{"arch": "wide_resnet", "model": "multi-label image tagger", "dataset": "small charts drawn from random numbers", "train_examples": 50862, "image_size": 32, "crop_scale_min": 1, "horizontal_flip": false, "translate": 0.06, "rotation_deg": 10, "norm": "groupnorm", "activation": "relu", "weight_standardization": false, "depths": [2, 4, 2], "kernel_size": 3, "stem": "deep", "avg_pool_shortcut": false, "widths": [96, 144, 208], "num_labels": 23, "init": "orthogonal", "residual_init": "none", "optimizer": "cautious_adamw", "lr": 0.0014, "beta1": 0.95, "beta2": 0.999, "eps": 1e-06, "ema_decay": 0.999, "steps": 11200, "batch_size": 256, "epochs": 56.4, "lr_schedule": "cosine", "final_lr_fraction": 0, "warmup_steps": 1120, "weight_decay": 0.08}
Rows from block 2 of a small multi-label image tagger, named by matrix and row number. Rows with one number belong to one channel. Each number is 128 + 24 x the weight over its row's rms, rounded and kept within 0 to 255. All counts start at 0. Numbers have three digits each. After the name is the row's rms in percent of the matrix's.
After each channel's rows are labels from the 100 images, of 14848, where the channel reaches its highest value: "strongest on" is what is common among them. Only what is clearly more common there than usual is listed. The data: small charts drawn from random numbers. In brackets: how many of the 100.
# convs0: first 3x3 conv, stride 2 (model.blocks.2.convs.0.weight, 144x96x3x3, each kernel summed), inputs 0-95
# convs1: second 3x3 conv (model.blocks.2.convs.1.weight, 144x144x3x3, transposed, each kernel summed), outputs 0-143

convs0.1 113:205125130175124105099125126155132126103072184130108124176117145158173111122138115132142096114156142099110134163108152112105142126130107154103109124137094079091126112127117107117124100134077139123117124122122119140083111101159139113115110099125176093104138111105122134144124128104100130123
convs1.1 119:143119133140164100123154118185155145102125115186159141125143118129133137113127162169157125140131147105168154134080098142096093085084111121135127105106113155133100069152101121147115138137102091116146126109143107107121093125128128127162097131129077127112145141139124102138119097099125125115069139129055127108123122141090129087127116125151132140146117144154152141146086097137128149157123146167160152119122116149056138143128133108148130
strongest on: legend (99); horizontal bar chart (48)

convs0.29 077:193156157247207130158095121127126111157140107136162130103147154109179114128135127123122095143152124132142148146115173142121143137130122136132155131132099104121119141110113124123109123119129093136134092115147124111141149110118123085146120127115126129109140151105131118138125151124146141114
convs1.29 061:155123145138140117171128150099131134122124142181135111071135139130119122158152129151092177131141123111092146088107117130123082127087113132159148085128102124155072090123130199146042126141153141115113129116102110127090104149103148119127137111077124110090109121131135108175085158141094110118111140124098138073127114139118122117146142134088155125108148132131128132123134142105129162139101150092129132136162134151136143146106133147143114
strongest on: legend (100); horizontal bar chart (39)

convs0.92 107:167141160081128121075113141143162101119130139140130125195143091137166028123130083138147114134113093111087110128125123143141144138140131125132147157127122136156122123105138145131121132111121116145094118117129142132121121168113189147128110095139100113117146132149167143145132161149164128133
convs1.92 113:143120155120136085117196148123166121200135119124133115114131146144130147095139119117089115149148112152149142133133124108151107102123136104127140099161112193131081113125145102104126101140078099179098142156080139091121122139121121149164108092139122141182168107095153117152120153091144151150136178115103129113112111137133171102143136128129109154157150145133135119165112101132150119125112130159167136113075125141111125119095123118113109
strongest on: one colour (100); radar chart (60); items: three (39); line chart (38)

convs0.26 125:142142156131157132086073143182155125096118102134128140197143119146159088122111130127151019140124087093097082102120123139106134132106115112147135145138154137129128142133123146142132120125110143136139112119135158141144133148088159145146135145130122120106128122137147151135145168146152139140
convs1.26 102:138123160125155122111183126172133124194111092140145164127129112137133126115139164144112109150187153184160142162140164121156162113146154143126136151147141165125140129120141117137158104108090133196100119170119145101158141137132122170160138115155139148169171127072147143123162105101174158142157135113134132173094125129115159110117154124166140165169128138135115107154145137126120158122122123154155135124112102140126128142124132117124139
strongest on: one colour (97); line chart (35); trend: flat (30); radar chart (28)

convs0.62 142:154131146152132119170231137117164111147168097127142126143128130110164231135126133121119137128139123151198136127129146124118105133148129122115150111134137157116131117129139117134123173129145115136103135114126125140127143117184106151097117122150138134161094107110128120110118108117122121119
convs1.62 140:103132108105174120131137105164123150128124131131141128107123099095145114118090165145128115102097171148159112147103079131120122097128158165147107141093122119115116118130095157140130162130107087091117118116138070099117106103107103125152087134144116127155107135123086096142131075118067076107142132118119109147144134141097124112157119152156096107079126102096134132106167148128120135126163131098105123148097157144135129115117119172145193
strongest on: bubble chart (69); items: three (39)

convs0.30 074:068140131164156128109134101140127127111087037139134133188138127149082144139118142125154083139119116089095072125120180164101131142124123140155147151129113132157107150122106153140143118130130119143126099128134165135146095127109151148154131118127168145115135137150135139112145157139142157138
convs1.30 098:128105148118150122102159108153142126155087110130148163112125102123141154108137160171088097141183134142147152156164161135158158136157138126120113182137152176112156167120141115117164125105068151168109112150125103101169153135125111162147131141158175157137159123074135164123163110099170160117124139102155128164130125136122149114111099111188150149160112142141127108128128139109133136132127151141171119145156109114143125144113150124132117
strongest on: one colour (96); radar chart (58)

convs0.100 093:128129148165103127174187118129127142150160089117127105150123135123158236159125131134120150105110118115170130155139110117111116127126109157121101116141119177116115122119144104118145154144125149111133120137112136161121132132178124171128129174180165109171126141139145122125129121108110114128
convs1.100 077:129126068147145134157133132130120171111107123152118105109103116107137154140122129117147145129119141130143100154131121148134143137129147167136170147164113140133158122135096127134143165140100115117134148131132152096157140161186150140132124144157132128120072140138128126136139128115116137147118134102140141157150158111150125142135116121153149086088115055111144150116162149100122155107176164069118127136116132137195146148145132182187199
strongest on: bubble chart (79)

convs0.6 087:150140143082117136114192151154145128128153045132166166099176110133175198177106137119114142115108129100146092105149114136109121125135133126126144129133106150107103133093141124123142139113090139109122137123138154132111142113134151188144141101133113096143128112131132123096113118115156127127
convs1.6 121:144152132120147131127184134176131148137115120103163119090140110134123120134127178157120122167140155154202123166130109146145137145140148162141159136128132152140139138143118125134177183110099114111125127135168097112144132137159131156145126125131135135132143138114141096129159107097098099124081143119131133158148153140108144108118134121162131141143134155075109103161154157042102151100143126142158131108074112152123128139103152166106164
strongest on: bubble chart (45); items: three (31)

convs0.59 112:188123139180131113108199114135163060140118061111113131138104135134179181145139130109142043139143101153142139137131126138124139120127140103137142146128134146138115146130134145148141141142149134122148101151130147157159127160159146160140142123135099140113125145142148140134139145146139140132
convs1.59 074:171138144147142131154147130096110133204127123187074084139126150137130167143146102114124150096141111165126141125120136138154114140108149126152155091140113143139114126104125130139110152151079138187106127162108192119142109163151114144124135142111122147149143117103159124147124157119145111168191154140102141115125107120139140126122095143111110102136188127122136168139105127134110110095146151063118126126131145141105123123126132176164127
strongest on: bubble chart (65); items: three (32)

convs0.15 105:067102116177068094116110120113142127090114184101092112172080132072087129114127114130117151113168127121135108157120164108133122097108163132099098104114115115116138129127114119128132106148162118127118154152108111111176125096106133147140121132123107144148093129121150121148094112111107130113
convs1.15 122:100101127125133129092170105173133109096112133110182182108120095132140129116114146190095091159130144155168122142138128116158144127163124117087135166119138124110163145116126106101137109089145141153140103139124116120156127125126146137126129146147140135167116133119133135068139128125136146103221103092155140129114109099137130127129129138147158151171132111169113135154133143138102135093141110130088124096169075097161120152125143156126122
strongest on: one colour (96); line chart (53); radar chart (40); items: three (36)

convs0.121 090:094130159056127147142138138154140162115142083153134147161159111145092096145124141131156029152104111092086118107143086141120119146133114126166153150148106115160117153140129153131119160118098095134125098120152148141135123144120160094150128131140132112117141134136129149125149150139161125137
convs1.121 074:115099160127125110075141102127129124171096111134126138111121106134135099121125131141081083105162131146168135147155155130165165132162135146138119156147133163114157163101158112147166123133080132171093123163128089107160149151124110172150113118168159173167137119083146137128160100079144152142136128124165140163124129130122148107138148120166167146157102134083120080125128151126136157131119138150149119138077133110146149150118147105116130
strongest on: horizontal bar chart (86)

convs0.50 062:132129126175126123206203159163168134146188114141135146090125154125134174128151128122153098099119131163187140138100134104138128111137141133113139113128162168102150141133125096118129138145185142144131130122135126159168142111159116115144132128139122129131138110103102140097131126106148123131
convs1.50 075:108128119115130091139109126120111142099087151136152156077123111116138119120108135155115120109105133161125126094141145086123109128138109152096111087080112105113121117087144170131091110121166136060109132124088088132133146104098116087107126123086149141104122118129114139114110102156111132098079087112124128113134107119106125080135103122056144134137132151144122158077178142104136124143136150133120119165149107130135079105079136158138136
strongest on: bubble chart (51); items: three (43); lollipop chart (28)

convs0.120 075:190133113245122122131146143160126105133122069132130114130097149132145162121124116101140127131141123100134128147113155136128137129124094129118147125121093101090122083099109122121097100120061144099112113144121119139122135103159107091132135112131148105092123123122141154116116117138111119144
convs1.120 063:158133129149145138141122141122098127108138109231151112115139134130124145137152152142154157130136155119128143127112108128112107115090135142145172093104113078147104105139135163161082159166116111080130152120120120101116124132126118124121110130092102127109103139145132095193106118111120111126079147108120146112135127137115116109152111106086142133129112128134118178133108088055154130152105160133130182111123150126123116127108127093186130
strongest on: legend (100); horizontal bar chart (39)

convs0.13 075:081142152124136145065107156146136141109101098140150145183137084124127164158125145130128028115095123099113150110119124134112138124125147129131124146143090105156134163133123159149147121113148127147126102144117137143130105146108162203169138117113123126151121140142122149143128148124147142135
convs1.13 076:126120142130144127117183118156142116175105108121148133121115100142136103130120183189098087149164150151175144145145159142179167136137128169150110172162154163119131131119135112148191120102084130150112130151160107107164142135138129163136122131164135148158172144072147136136192123117155155140097141097125128179134125147121153118109114127187131143155107118142137120129130140114134122113131142146158137134159096125126123138120130130121148
strongest on: horizontal bar chart (38); bubble chart (27)

convs0.86 095:166135116186142123131142161147133168126122211168118112223138162161128138136131139132138143137133109132151127132142144111120133121148108147135156088147103115095126110121116095105102127110124080077088103124131129125117135127121128135110119177154164117141122100136131134139136105112139114133
convs1.86 112:109085118095120084113165122154160130112048110088176143083152107134126124106121167152082113182120162100168135128136116160107099141117115136091148133117129135112120117133087122130126127101137110074141110087144093119113115135147116105132106116145111123103111141130132092102139094106095136120079115105133125096128122140128096129115117110168136133166122162173131127147114087144139117153132116184148157105155107125141158127154149120152129
strongest on: one colour (100); line chart (65); items: three (30); radar chart (29)

convs0.48 107:128137149134127142110069132133140148125128105145138128124130147133133071146123140129140006138115086089077103119141096142128127140134137091158146153134062155135118150139139142135133147124132120138134105120136142142161137156084160131143144139144122126117137121154147148138145164154152135128
convs1.48 086:112094153125138109118173107136109134209105102128144145125108115142121154106130155148091117114178148160159127164154176123167160110143126127117114133127122160109139149094152115119155125112108131196084101164121138125156133142116098173168123128145147157198156117086160132123157104112178153144172133140140138176126124126127164102149132134165137148164142094113125131149132145131101148122132117125127116133095103123118111137123145123128133
strongest on: one colour (100); grid lines (70); step chart (44); lollipop chart (39)

convs0.75 098:175141137171100132144143176159136107141118121112164147234124094142177156135134127128143085149133124090142144149143174139121161138142103140147172136131095132138110126126100117095119145115083122135104105100117134127092095119153122147136126075140137112125123114113133117130126114125125131112
convs1.75 086:130133120138142092095160126184169140116110125143169119080132124118128128115123160118104149140126142131166151116111103133105123131122102165095142105137111137103117108114075126134128139128113112067111150117141068097126122132144071110143083122116113114088101141111121099142134105103093124117037135107127126111135112145132112096094107117167125113147084153140119127140111117098161119153104149139174146101115090088138115111122143125171150
strongest on: legend (98); horizontal bar chart (45); heat grid (25)

convs0.39 114:090148128120141134100172140169155163101130255149141164200151145147101113119127120145144149140124141147152125105115143128121117123121150156136124114133138118113129132131123122128113078120138123083124139136131128143123132139118114135139114169155160119140153140146107114131139134139145139128
convs1.39 089:115086128124109109117138143135150112089086130097158166082143131141120121139138130150093116165113114104121124114125099123115068115099089099093117106117116136128097141141132120120099107121145131056156108107109090138104128119135134113145104106135133123091129128143131112113132130132103150114055103117142131052118114143115116132144129125142121119159128177208148144140104100141119123170116122180143152134182128138140139132136116084117104
strongest on: one colour (100); line chart (72); trend: peak in the middle (32); radar chart (28)

convs0.4 090:135114126115077105055084095127145107131120159117118144126094141125145124111120109121103116088149134092098120149104114100093134106137126119122090112107131122119149125096143131146136117181148192132155120127106123118161123138114147157129162135127053141105084130134161133082104133128117143130
convs1.4 089:135119165127145129114171126147141129211113136177144108162145124130141149109130108161127108128158115168151159162146155114173146151159150125149143123129139179132150141109154091080155090138085159208122123167091161097160142129116116168150148116145147149168174102105126161121119111118150165126151139076153137157115125118090162126128128123149156135160143112117133104122126143115115148132108132127122129141145118127139114132121142128121111
strongest on: one colour (91); grid lines (84); dark theme (71); radar chart (59)

convs0.129 100:170151116026120142119117206162071150099104130124155142069134073140170152131117137128124048129133132112110125160130140140116140117125121138124133154127114127138126135139109136129121127121102144166119115113124131124107103124127155134135124112121083119122124136116121125151126146128116120112
convs1.129 073:134130097136078148153129122143125121097125124031129141128116136125119123130134110155153126128108099145148106104127144127109120151126101109060110159138144144098141102131140123112137096062184140127158114095135081148147144146144163120125130134160124107104119102150143118081138103123127148131091126137124140138139139118100114141104118146104134142123129131111137086102121130139132090073173101113124100111211120113104127131096129161085121
strongest on: horizontal bar chart (66)

convs0.137 080:047110134040149128108113097151136120095121129140146131106128120138060128130127130139123051135125121097094091128123038132133121106133116128145124155127112123144123132114109142129123114153148126165137118119126118137161122144122178146127137126120138125138129129136156146152149135141114127115
convs1.137 049:134114157109108107101122116113138131204098105140114096084153113103146137121143109119086104140154146117153129132151129130162111149182111109129112152135131159135128172117180128125124116132068137144087124128115114136144175146135133167153115104133201157126125125098105123136136136111147139167088112108196153111114142148141163110137128132129150103140118152112134142111127135119118130144133179120150106133108133111212142142104152140141138
strongest on: one colour (100); histogram (61); peak in the middle (38); trend: rising (32)

convs0.17 071:091100119133125123139173109084142126122135127107136087163083086110069206160128129139112146096131135113126128139124139096124128115138169151113132108132097047138124156100134123132145122152176109131133129153130130104144094114120142190152124131106149137158116142126124139128110129111140143124
convs1.17 070:109118133129108131114127114125108093121110130104121176073117086127126126113125105186096083104120084135142133134138132120162158129162130130143103159129149161122149142101183114099144098108122146147141111143133081130150157138141173160169124149204166161136152132100124154118149114112152148097148140092172142166116129105139135113120114123172158106106103129170144090107121146088100109092136141125139138127167110124158135147114134159120126
strongest on: bubble chart (87); items: three (38)

convs0.74 108:166120138162113132163120160126143115191131115115150129070148118128191122101156129114112163137132144117079195167161144131119129135149138119116134128127112127138132137156118120135094176155113120207122138115125119115112123107160110110135139104117095150092136134109137121156151118111096146119
convs1.74 126:121125150135168128126132125114152124163134150156109123122154128113125143133120099126109141077123118134091163126108092102162130103119161167182107107115129098124125108033134110103130113182092148148108149162085133117107102105070097116122123132123118136152171108084099130154117144110097130096167104145124097131124100144140154107106106112093126109135096114081091094107140130124119097148135120120117122145105117090112112103103107131112107
strongest on: legend (95); dark theme (67); heat grid (53)

convs0.47 140:163099122185108095113042108107129126124143112118086114164066159106160137135122140134126058140176094109117097145119151117101132099120123109116136141116161186098118126115124128137123135146132133116138104130128147143139127138103143178114142133144131126093107135134167121152139130135121134129
convs1.47 140:148117159144132123148150135112137120171114127164097156145151131122142142116141132104144116122164114164123132176152167125167158124132151134110135165135106176134147151165149109137143135131078152164112099174127149113175148158126112178147132150146132159179153126095166161133125098112193177133178115112147153158117141111102157128158120114124141165166151109122104156160126144128111163111111144138135124120078134136138100149115145128140099
strongest on: legend (100); one colour (100); step chart (29)

convs0.42 098:112137137133143138127167142168165155094118218146099139208136155154116099127137128158150207156110135131146112090119145133131107140126125150133153118124129102091127126106129096121096122113118104079130130119133142134120122165131112102136119145163151123117142147171107119134139136144128128123
convs1.42 106:120069128117121091110146142120155123108063121101149157094152127150104136155138134141118126171118122111115108113116105129103078104093109097094118105118112122126078129126133121128095123123136115064148110100107123125085106124120147097150113103133129110087116131145138103118115124119093151107070106123133134061111118140118124145142144114127107120167141162195152142147109090136118126181117125180154163120163134136125130124133105088128105
strongest on: one colour (100); line chart (71); trend: peak in the middle (31); radar chart (29)

convs0.72 082:144161119185174116164174146137190121152163109131118099112126141088113185139118127143126113122155128183194123103117147121127133105145157134127139121134147155117142128102141116133129173134177120113136134123131131145162152168145124093141129119141121150184137132160097121100127121118135112117
convs1.72 126:096108107126118132121161121171110139098106130113169149091121101086136149113085164170104132147055156158168123093133113120113120144157117150092107119066127112122134133094136153120102146110157136108115130117123100118135135127130121113091115130105147130120107148125111096096121118136102115091116119114138121108139121126124134098119122146121116071076132067126125125066161139114149107104153145065086110131143113120144115115104128175154146
strongest on: bubble chart (91); items: three (33)

convs0.37 111:149127139089125133154210131143176090149160084128136157125139099118137212133107137117116147128128130138186108107145078136142125130128147127123116123142147174127130129117124119129133176121141128116133136130142128157140119118155116189129114108147100143154124125138114121059110107116134131131
convs1.37 128:121155096105147127110178134181125140106105147101160120091112093113150124123099161141124133160082157163190109109121111137118120143156121162133137113108136145116158129108143128132160165108121121112123142102155098112139131123146122116115124134110155121122099140123107086087148108133085114110115123105138128126162128107120123117097116160143098113095147121087111098114183173085127104079162118119132105132101103130141116134091129202117181
strongest on: bubble chart (75); items: three (34)

convs0.69 100:160122154093095114160211135102168132161191056127152096113138132119182238117122129139125139124132116124158130152120114118128111117137125126109118125125125159124125125126132116131109157132103131149129128109124110142117129109157127151126121141161129124119110125107139118100127131109119113118
convs1.69 083:101126111089156114089155100160119157134105136146155140096138080108158105124086160145140120133118157177172113150131120129141149134174132183140114137114139141133163133128138121134152166128080124111131095133143093123142122125101094138129080134134146140136119122126119111103115073116090122096125111106155131156160144114095134082135106149114137139111144099100126120126187182120105124120180137112120106160089134139169105147094138162113164
strongest on: bubble chart (47); items: three (36); lollipop chart (34)

convs0.56 086:085125129160158149177184090099145142127143151120105113040140148111130178117109133105127093133128126145177095059150100135140117136116124119137153124148132139132116152104131118117145182113130114112126118124139119139167118159109147143154136148162114136156155126155113131116142129127163125136
convs1.56 096:105127138110134106104132113162122131142090127101149179106110104133137074117126163184091100101148137201136136109127141128158147117126126123090086121137123121115138135097139134121113118096180140161102089153117133133140113124120108148109115100101141148142139124108121116089137124159127138128127124106132127155131110121115138095124159139171142123128187104138133148063168159114101144104137069108100105130166139100118124136106132175066140
strongest on: bubble chart (77); items: three (50)

convs0.85 090:106138146173167136083092119149185149134098123140132130130154150129149123143133127111151037123126116104119111101132107149143126137126152103143139153139143126141147142153145171142111161134140145138109139101125162130147103165070151167148135117140119137151133144153142157155176155155163150140
convs1.85 080:105108146122150112117184113160121111200109103141141162117117123140127130112124154191091111097168160150165138160139146100172147097130148136140108154132126160115129137080158113113154126112093113206093097182121128100143133127117112177159114103150142154181177110081137137153158103118141146139146119119147132169129109151122161102135126137166131147147127108102118147127133141132091146135145133137108131133147116126123120126130130125130136
strongest on: bubble chart (98); items: three (42)

convs0.43 087:131143143103143127093036157135143138122137092132124146163144137131122073117143144142125033139121116095070103109143097128141128135123115125143154148134088154143124144129138147136128148128096115129093104124127156121117114131097170129157117108117120121094139150152136157137125168148150137122
convs1.43 055:113106138129111087112149085158112122176089115143145141135115087125147137100131134161106082128159124163168123155141172132163138123164115145132118117152130150104129153105170118127176121089123113205104116141110161103171142119121095148164122143128145139178136117070130135112138095110164165149186125107137158138132127102106152078135122119130143145167111125135140124152161146120118122095145116144142121119093098114111113147101136148146130
strongest on: one colour (100); step chart (41)

convs0.53 077:122107130135097113092062107123151111138149121114120123149099132106102050119117123141106165106131130081059091128129109102108141113130122136139111121115090134101121148085118139129116125150083137166138122135122139129120114123081144136100157131124060135083118117154146130100113135107122126124
convs1.53 077:117104166120149121109150125147134126215099124161138156148151122127135145107130128172087074130189125166150153156135169126175161116142141119131115127120121164124158139111165109120171121142109149215094130172118140125152138137120115168147134117160158179151173113084133163116122112112173153124149116124150134180121125131111158120140119111129144151156138113118116131121122145123101137128141129118125144147134122139126115131110149155115115
strongest on: one colour (100); grid lines (85); lollipop chart (54); step chart (28)

convs0.107 157:202141127208129125107143163116116093165109101120155111095146158113193149116144123124129131130166147108111172151116151133121139143162099133113126133116089094122126132124116134132119126122065131153123133108118122115080132089173131123130135075115111119094122134101132134115117124124113134119
convs1.107 208:145138141148178112140150120134145145163141131176124122148141131129131147121111123130140152105132139125123150143073101106121106084080158162179118103118116097121091050093102138141135153153107121140105150135093138120103057112096094121147113141127070116144149131117123121173097127107109099122156133141063097133134112150122139092138121119106102128128122120115113136122132112129130121148127147105123149129114129128042114099109096139149129
strongest on: legend (100); horizontal bar chart (35)

convs0.84 102:151149163127166140136128154177141126147096102119146126140146103143181069130142140116146029141135095139127155125140156144124134145147172129143148157141149158141130143144139156136134201118139131164118108129123158139148115157106156151121146121144097114134124129153143135163139157139132132141
convs1.84 069:121118154123149121125170115138129115220101088139128140129128112128121131114122142155095110071177132149180137132128161119173144100115163143140089143126129131114125118069129121115143126104094123204071126153102110113136135124112086152160113126155136138164161127080112135132157107110123122099138121146126118163121114152131146090121125126155136137138105124063118097142122126129139135120103109142145119130108109097097115118099123096090117
strongest on: legend (83); heat grid (26)

convs0.28 066:128078125163132125057067088104117120103121090096126139155095132129108136128139102134134095112174148111127102144082177111104136102139149130113092126120160107114136143089110130144140122168122172102154125153140135125124112138107156168128138164136100135106127122147173121091145130148138135137
convs1.28 088:120113139125134116115171110143134128178100119147160149126128102128143140119133122178113086135153128155159143159154165120166166135162128131148118145115147165119149150106159105113168118127072158182122115172120132108155148136123116164161137126175167169153161115090126163120147100097168174118158130081172141162096134118109157117121091125169166133159153110141115100106138144107107150115140134141128128142141122118136114147128151131127093
strongest on: bubble chart (87); items: three (44)

convs0.95 063:145130114114134120125092102150119126118172133116125093165113132111157108138143113152107157097169175154128107202121060104123122110151165133121109126118158106110168130134129113119123073171160157095144167134131099102139128119143113156089145137118151146132109133143147116103095128105127155135
convs1.95 032:142109101116122082144111092135146111187131129133146138092128133130127128145122164146107109108172115118160136087130147169124121143139114109108091120109106095116140136100129090104150129089128109100085106117119084146173111144140108135141116086167169136136134086105121109115134119099079141130113115081123169175116113173110138124144085092125175152175086123153117090129133108133126139126122135149145145077087108123119120109116110132094126
strongest on: one colour (99); line chart (56); radar chart (43); items: three (35)

convs0.19 084:152150152095143151091084144157127135110088083147149132162166114133154067149122125115148001131114109137111110109114134136110144141128146135152138150136153125140115144142138160124128149116140121152127110133128151138152107169110163147137135128139120117129134130145141142140157141153154140154
convs1.19 056:122113143126141112107165120160118106220087116116148162109128118143126107122125163157066110118179127171171148140125152126152157123126141130124091145134129181123129140117143126133153125117093151205100132163141122134156133149114102163173132104166148143168157108059124138119158112108144144146152127150148149174119128153125140093122141117182153150151124133105130102132129147129114127117115096120127124125114104130125121130111132110117126
strongest on: one colour (86); lollipop chart (32); step chart (27); kind: scatter plot (27)

convs0.135 149:221135121188138124121121149128105110147097086112146125136147144128206136119142105129132130121136128098104160157111149130120136132151073129114139132122100080117133133130114139120112120125062131147122128100119118115079127076175128115128130101106106125109114110107116130122115124105113118114
convs1.135 176:153143142144169118133154128139152139155147136177118121136138138124124128120126135136151156104151134123134156122064104111108098081075158160174132102117105125124096039111096142145124146178108110139121156122112104117096076112100098121150112132120072117140152128124119102173098128101118092112136151128057108125135105149113136097125118119111115131126115142109108130133114100132138134144119148116144146123103121124046110108113113131133125
strongest on: legend (100); horizontal bar chart (37)

convs0.132 064:119123142075152134128101138191107095098148142106134155111150114156144147131093141162136015162104107119099104138116088128118131110129113123134125146129118128150103107151116129126113140103101120177078111098129126115096115126133148131142122106126088106128132113111122135162128158125108112138
convs1.132 077:132152150140096142124107130121133125124112127130101122149105118144136150147157122114117104105146105144106125160155157170173169150147114135127153135167123134169169157104153149149118115124109131156144133144125125144171153164141190170120169111108167151141138100129173126123148163130152151152116144141153154164124134093133148137133212133127167133131158154104139103113120170162160155125125132122170119132120134133174165179169155137109134
strongest on: horizontal bar chart (87)

convs0.52 098:159117122138112101115097118115107117137131029107137131168109144118177180142113118140105139103138132079076107138114151118130130128128119110106113125107131140095139115090131120136120171134050136130133143150120134118079119108125124167111137135121098140082113146104139117111105121113110120124
convs1.52 094:156137162121129109128176110155136154156151134173139158118152115105130124120125158148166143116150141162160140170137142137159182118152167168137143156139103153141155126130139091123162133167094128147130141168142149120151132126102113161162125122117126156156151113112107158141126102115127148114116142119162145163152142132116157130128122108084161128146118117044083087120162157090091153091123144132133119150073087121155114135127142143122128
strongest on: legend (100); one colour (99); lollipop chart (25)

convs0.138 114:207144134122133128128138175185120111139124181120158169163156106159221076136123110127134112134131128110088155144123141141134157147131092158130162128135110133126134137134117133100103106109095098147101130110125118140130145092153134076122119116127129125110126114101121121122133137117134136112
convs1.138 107:145103136143134118099169153127187107135124120146136123116143170138125143130143133125103141152143126102126156077109091123089068117086108131146130097139104141111081097120123131121062105176125096143113158101120093126119124123119123122154107119123107100118154131119140076151087144091117107093073131123076116079117114141123127105119132121088119130125109180130139103147109118131169114156110132154173144132118150134079113136097130101135113
strongest on: legend (80); horizontal bar chart (29)

convs0.16 112:157139149234170133146156143140173153144146157158103144173135177113132168130123137152133125135133129163176134104122161125135121131155125149143173101143118121103109123122127093120122122119114073078097112125127133118131143144147110114146120144143172115138153116127115124143133107126144106137
convs1.16 095:117131107130143078126159128171129135103090134122165145101129105123136120124105179170102130158079171133158122114121112136103114140103109130110127125101125102132101096136090183153125142114161131015110116116134073127103105126139095094135093132121106130089062154128112105131130112119082094120102121134125132115129137144108111086122132149162140136123127128150141172129129118096130128141132136136127143116161128115106130125113141146170144
strongest on: legend (63); bubble chart (40); items: three (31); horizontal bar chart (28)

convs0.73 065:071121137171141137103136075139153180124146131133121100175135150117045181172121138117130104111152098097106115118142129145097133119158137133145133138147117135147132137107124136148157131153121162144139128133138143142107100136116153192141134136127159136118123144137172154179113144128143148125
convs1.73 061:107088159125145101119163112138127137170109114120157157104111105123154134075114141173096091114161122152170142154165154126160151130156151140122124141137142176122131177117151118125176130112079125167116098171143127124161128130126093162151112121172163162164153100074138141129137098100164159140120125118174130171118127136109163094142101118158140136157107095125114147132125141135116145109136143152122145163130102108156128155102142124146127
strongest on: bubble chart (64); items: three (39)

convs0.40 084:108094138142094109121130090134174143116168072121095118148102128114118156136130116134144057103168101110093071117111136116124137108104154132136095134127140158123161146110132141145142126166122147106139139124130146141170107145112160199137154153159105151098129148158151155128140144138137129134
convs1.40 094:110116162122155121111171104152135150203089109155141159145123113123132146117107146168107105102181132159151134162148171119172158143140141144116111142126144167125149150105153088119156113110086150191096117175125147108155136134110113171160137138160155152172172103083144169125143107109175161134152127106150139169122131115109158136139113117161158147154155123131117123123133143116101143138137140151125134144143126124136124136127147143149117
strongest on: bubble chart (70); items: three (43); dip in the middle (33)

convs0.44 109:146129140087108127139183136143164082145164084137130156135137093120136227144105134125112143127133133140181107113150106128120142122125142116130128117125131163124133127110119114125139199121126143127136133122138144141132121122166121208116120102146101133164129107145115119080117112107138121125
convs1.44 128:118158106104160121106174120179122150103110149091157113108112090093141129128090163146124126156073169165182123125116113139119131134158120171127135127118142152127151120116116118127169167116126113116117132111157081119126120120156117125126114138131138121127119141117108081106142094115094107117109128112124123138161130115117128113115134159145094101095145121078119096113170160102124118070167135118128107129083111134139126129103130200125195
strongest on: bubble chart (77); items: three (32); dip in the middle (30)

convs0.142 089:061122147060135108106110131151154125120135165143140112141146122123035126141108150117146062132125129113111116100134080134140106154130141107146162162155112103168131145132133151126131122100129093135120135108141156132117125133084165114139126126106090130118151137133105151141117173130149129132
convs1.142 084:075082141112126099080165087152132121165068092116154143088118110127133136091132151155073067138150148144181135148159145132160152134167111117105101171132118147097140180086170133124145112096091128138099105149123096127142159129126131164145114122165161141166139125104126146116153098102141153135104103122155131135129115087110149107140122135137140158158130117120113145150139144143120139120151159147143114134098103121141121146106135126133139
strongest on: one colour (100); line chart (49); radar chart (37); trend: peak in the middle (36)

convs0.98 080:163141141168136139167184167132154171156207147155157166085137143105138190158135163132121129133141133129186158129134152121134101142180131143134158124136118151115137135144149109125137166141140114125124136115133157123149149122151107138147117164145152137159134119106126130101145128120151147112
convs1.98 069:094126105119144103131129117151110152086092134142151148058118108104129133121109161167075132123044146114140126099135113134122112135113106134102093118099108096105125110101130151134100140112141122046108118129127067142134133129110125110090110133110128120084069132130117112118131118143095112086075102098124125113136110147122114092104111133078128117116117121130124130084153140099134139141153148133114119129150125115149091124104120155167145
strongest on: legend (60); heat grid (56); bubble chart (32)